From a checkpoint of a small model that predicts nearness at each pixel: depths [5, 5].
Rows from expert 1 of block 5, named by matrix and row number. Rows with one number belong to one neuron. Each number is 500 + 40 x the weight over its row's rms, rounded and kept within 0 to 999. All counts start at 0. Numbers have three digits each. After the name is the row's rms in percent of the matrix's.
# up: expert up (model.blocks.5.mlp.up, 8x48x96), inputs 0-95
# down: expert down (model.blocks.5.mlp.down, 8x96x48, transposed), outputs 0-95
up.22 013:446601461504501482557458532493609498506431559545486530499563521496554467429496513444479455537508473489485500517614545519523514511479510542486443519512451529531542508446504478537520475511495454511457533464513528521438557494543613504492501525522527503482493470524508504498451457456526458396
down.22 031:470429502492486487431507474570487440503520500495492464550494519508530512485495514555486485449398476471514507500482520507525531423491447521511506417482486451532557580597471488473461481508532521480456496478528545466428529621473522423509494532488556513522495539446492517509553506517546391523
up.23 016:506489465629484495604474479524563497444505528496513511570565600476515530531515486568544523477471502581520478531487511501489465488483495487418493460522503554518519548448430428445471524477518502466498486495482505500497532519569478547457494485509495540510484399529498471473604492481482469478
down.23 029:441526539431507448457510492534501428515486500456449497550521556562505519507519432574455467450445514418530498449504498508526498402526474503558503450448522494540531518554467458449431513528486483495472472476509486476426511604513542443502455520515570547564499508467495521536503499492563452536
up.24 013:490523415419540463515504504499551515476462461508534552514568501463450470441485533496569470488497601547468546432568435429530473471472514484455439427559490562465535524481454463451465462485480524538511510523525482518536473473478541471499487511529543475444522478448485490411523561462502510450
down.24 031:461482465495479476460497481530467467530528489508448504572520516560491469542522464593539493513413457433579497481485473528549555387494488476548505422492447463512493517510493456445455500554473481483446489513476555497473504574507536449513491524514595548517540504464489495507494516541598435529
up.25 185:516440542555503532466476536453552516445507447512582485524539448566477503513429440504477461541519485508511406545532476444441453468455469468449498482510512460515454467448463515468497469519426606517508517555581485545481490508538458563528512512470516455510534498506459530515489583440497516550
down.25 161:491535512496500487510408552542462492541528455510463473415517474458529567523465533457526433523509401531485470512473488525531507461438515414532519492470491570486542449486491544529559502485435526543555464544499460509487494523540488476469461579533552521474558493470521508564553449464484526396
up.26 098:531565519449569486509520559494512512445531531535519529562550425577504471476483484527463439524484539480483545488520510523477452570519505489507427533563475428527541456470461548491552474574547529502547529563465569530456568458515510461490503515398499473443458503497509510493463420540499471519
down.26 137:554512493459469539531555515497474520510502530443488478531496461507456474538535520411518471568495470460483528537505518504498493517454484475512451441518518501430459501564519524531530527475550488517383442459498560489516508492439456504464469506515386541535366586534487487551485522514477463544
up.27 017:483508483491524524512483525470477509485517592457538546526483548502465447532458456536482486462396456500483468441529440534503547467425489507451513472484491493515572488513517467468462516536541520542478520546606513492439505607560519506552469578527471443513568511501442483530451556541535545478
down.27 027:495497538526456459475491516547486437516560509498446474562523531512527534553497478554470472474455473514536451489496500485523466366487436505510482474517435482571584542467491526427480525517414478468489472480495533457439510598466511438541463517490527547509515561412436484503476499540518467498
up.28 134:467409481502536521523487586497502471371478489544468504526536589521528496482554529440581494476526461506505500516427450459465513499448506450467504484458540491529558469521502468539469509543454547471482554461522492486436450489472526414424491556508471491491511517555469527503400480486479510493
down.28 139:490469426562514543528453527429527474471474515509496486451572449508477455490459514481522517499512579521469447485524516551450507525546508525515438446477491484409540455525549510528491521587541518487492485559547508605520463546426567465514496448452453427481533514456495470496569491465522503549
up.29 156:513532470478438491453468515473569506461502457517510534514513519516460448471593417506545524530437548445419536489536512478413523472552442525420488490500489512502487499502506543574536460482540558405533544481534497521541415518450483475474455555546429505517556509504512472485449455489468484505
down.29 160:489549496554517434479567461434507465491508585447507535527559506465487471540476546479449446459437484524509541468417471521533524450445476582453445490474535576534488450502536506519539481576455499457515556432448457560490488447570464474481464511502501489465491530515488523550502518476504560558
up.30 015:451482512486493549434528552514501518552462558428535485520489498423488552524460451506508527502466478510443520460503522482548501451574520443516450552547478500525484545528462547453510593440497453493530524568514581577491490529536567442499508546529510470454528402481500444491504487585490483483
down.30 026:488468534474473467505497470494470487479528467484405493550545517536484557575532462553506458451405421453529499471493516479505505409577461472486422431502515469525557481544526459490428487493495507497416479507569510491445550580506499459473483469450535535538524544464502521548510509548502480561
up.31 008:518516491549520518538505493518461519489471484551546525586484548534376481535453477542450446577487530494521504452517547471493548552547482515450488525567469543505474493526438506438572461528548524430497521480573507534506524487478568456468469518508511499426510473406449544470514488513509481420
down.31 025:521483466512459459423506496497492493514539532508492532520548506533470507524507426551503485482419485478533503468473513511486484362495516516527475443475477481558569532549436491439419495523476502501482500525556504521439476614484559396524524505492568481506474510458487557458525487527542425529
up.32 010:507490455475529458568565554501522540474489476528466481496496551533475444499496509496466505542497481503478492485535529491445527543496600483480564549419498553561478518531428447487568445460532460530534553570531436479438455504440532449481462535540507525486533486598432471445498453522506470453
down.32 023:477488529502484481394506538493535476490522432501484489528534558515471513511529457574496446462416475484498483514467509522468485406513510510483519455491474458570491528552484458470452532508481525485493497514507526507431499623480572390543500544518555508501503470439452535535522514538554402478
up.33 120:481541512546484485515548462520470419467462496576453488451530523549493576477483463441556529544489545513532520523502468564514482497480590475518461502484510490587511519519517466594506469464496440510463503520529517458530526470517460505460505617448525512495499550558477463539464540514448395448
down.33 143:461512481511496490425488539538526491553482481531500529499458474528491530502528479428527555457530512547422549453539576493552463586522504422553509424424556515447522535437497481474484528414559561500462444536531477448500498476525546485509519421550553453550480477473490482504516568492511512474
up.34 029:468507508457526505494531508490539470530534552645471550558522462439504519478552487524523497490539428573480549503524541491430514508468517501482418488544520446537464451469470531472500433452536482513550532433506536498515447479535507508458520602551496542461517517530516504455444480495530420446
down.34 043:483448466488525467475502471526498492513448513473458467551617545487516533478514460517546492472435486463515520556492523556489531448492452550518508424463552552516518550539500469490455512565495566476456459485519544494463526599550441424569471446568510477528458491491464542483577484481537486559
up.35 160:484448505463492493510496562475492533549484471521560545369504508479514569497459541486467465501494511503447498451513536419458483471527534500474449554436508484498459512477478571461517526501498569387495512570512511524480524509492479539461489488461506564533502571487519462467453521517536533632
down.35 158:567525527483540543492439547473411492507462475563521512479471477490467516424448465469470534453503430504486568490521555503480563483510504539454519529508427522438561494515456558454473477541510410485444551483496472504537447411473537549399477511494467573510518480480507521455523470508550479521
up.36 017:482511446514521503559507520579500473454479501593494556567523434498474473504508516551535487525427472520419578483432483504521521427568550467505463451524516477594541532550480466457499467536535467557539562485463453526480454477581519491530454477490468539442462441523464522496525513483481527493
down.36 033:486512526531456503408477496458522473529521468485427448581533537543534498550543461519498449548412456492505469475519513531528462425519431491477477458535461473569552517541456472497451499502520537562449490481567513492458536634511509430525453496506525491494538503451462535541479499496544449524
up.37 117:507534528530495524514479495449525475472489511510463462479518468574515435523471535500446487556449534448515451488484480528484551506496506512458541515526529564459495467500446493462484523519599482408417475566499473525583440530505475529440433545461514451538541506515394452440515486550572511457
down.37 133:529565489464510464532458485445511425537473484487443457543536480545495540508523447471532427532515523510517515459524435536555544479565488525557521539445517529545583491475501479475430561457448524517429509489524486452446556537540487458583534475525396472465429517493476474526475472542496460498
up.38 016:502485498523523458484519485457519419449474537511484510427503553484474529547452442558536516567471532484498430477530537472501512492550577434529408518542424485584560489472574474421484556484479532464526504517573536499494528539491525539464504477541522501431462463551492452441481550479505521533
down.38 033:468536500479482413424491474494528479524477483472496491534524460545503479488492451531499498435474460437506558472432516532525552460488449540511496444486515483561508531551504464447430463503430524487440521458517512477485512615483572417518459492516521574517465522463497533541495492516589403460
up.39 015:478493476534493521494536450540554450498475522454498517581487531553563479458448497447469481452486455506425481600546516491484449518617518539488591528484421517494492526525533475458463482489534438528570521481538538497511435511512468468451435453528559509565540511519475558482498478538524470489
down.39 032:501525496448431472483488497476539489534490488489487520571544480535476538586532422539496503514431470418535495452549480558531497408491509510490449469513501467537536505528447495482441510549465510457457522472525538521458539582485528434565504577526519533483450484418432466526542462521569488548
up.40 008:469525540563524454476436517537459482482519516588486492531489579481432480543466517511487481494501486515500533457578504525584512513584457517492420542502409475556494483523399485412482454524489512510520502503455409559509501559475504529507532470501485527491497551513503471481581536422496496516
down.40 026:487491495487453463420571483513528471509495484485488530570559554504485504544475446535480481434400502478518512475478529516513536401505491512482480503446483513538568501581480456439489496518502519469467523454515550514414499587471526406546494515490521509519430514487439536498541511534565420449
up.41 023:476549455512452502435545438519542537393484473534471429480518432479570460497483552554516504508469522453514485548548479507411482526496505508486460468530484520487512517491491520415471376494506541522573573538452506569498492490535528458536502501539485474518492496565492517560515549492524473425
down.41 034:484481490464497461451527467548483468488522554524537473521610467522491470500488501522503455477431472477520474464526553517555501362530452470465518475458487401527529556559529463454450582528479480465483443501526558489455521580438548498548468497539489552499498533519478485535498476539562466497
up.42 155:423471529471494499521466537445473445446528512506439540510454559523476576569512555521488555519472553571447453556460516592464455445508500491466469532449484487476482506472581489480567507464545521567477499448435434572497492488541535487478552462500532508468563524497521445520529485463524478540
down.42 146:507532507439484495523553558506439516511574482459521428475508494538565498505494424433486521491447461509421525462537501516497524513497442494472404511510510459530485550478529457515533482482471517387430616454532446499559530462499489528526548469544510486502470476497562529540547497547549546508
up.43 178:497526529472543550535537538558471535488494495571423516455515511428514505470506527504552485491538484461510517449439510484518486464505505496521436514465465560522480522455490534504434473476502475488608477467463512499487534460514472501421461499558411450647531511517521517487478574478576534458
down.43 163:566429527535493497464591538528450482475497537481434504512499469546550542467501519467505505466462484467468508508454558498514453559484477457469452494514549455478537604531497499613409508453534495513511490541491519502492549576506533528548582484555492468500485425483486528527475498533433538436
up.44 182:527552491509452502522523468542459512446477505471447459477465517511470490494459489532535470531455570457504433403588485471467460474492471495480498441548517518407476511440570504559523463480479521524556559469473524566542490486501474569500491535475532542463586455554498517515458572408510487537
down.44 155:582561461483464528386474511470465467516599497483520516477513484512519592551536510516448520491491378470495457524488564520519495493494504508496500503459474470508514458530537604531500536464468481497539500523519525492517463529545397516480542464483492448499433509525484482445503580456561504467
up.45 179:455506519507402489490502454450490558471479497542562475480473540473430429490509482434480492532561478516557442489496542564512477531504557510411520468495410501500540505522478548503519529510525538481600553576469522492480508507469490503478457553566513448489464491509514426520489516521480404575
down.45 160:480551453513506551541427529515508444455506537465507489542558478560489445444539518487523501483506508538488483570522523465493508539461530479510446438421488512534513520549533559504466493536494534604464513439570477556522514456444499445543471408458495451504450524517509456431485501584425492509
up.46 086:500511478462456557482559508547580501518520545530561513470499513472542483505456564511515440506482478527524527541480486521452469472441529506424572533510497488368427548535509587492410542502528543542425484477506458524580514493473480477474504462532482452521488506461460524554435478492541511466
down.46 084:503482520512479485417510533482471478496471440474514528476564457544483525466492478578510543449538472489557436517505470562433553449529494566547468502458477454523474465553452499447454555534527503472548491432478513566494537565446485536543580538528551487479458507494537562469420439470483506560
up.47 013:472564527472496486516486592532520514502475537497534478434548542519521421407464533513534555443466490487529495512467537482477483527512440513425438511495437454475468485437445415522481504567457524469493517510546535510499506625541483475484492543506524483549520534512493462442427526503525523579
down.47 029:471522511462418432442556512471503491489526492471500532551532485504507508582515473519489464432449468470543473494506543493505490411509487452501468472476471465548528490560470482417458493536480507472480519413551490542449483572458560393516495519517562516503521554466467545485547483535576411495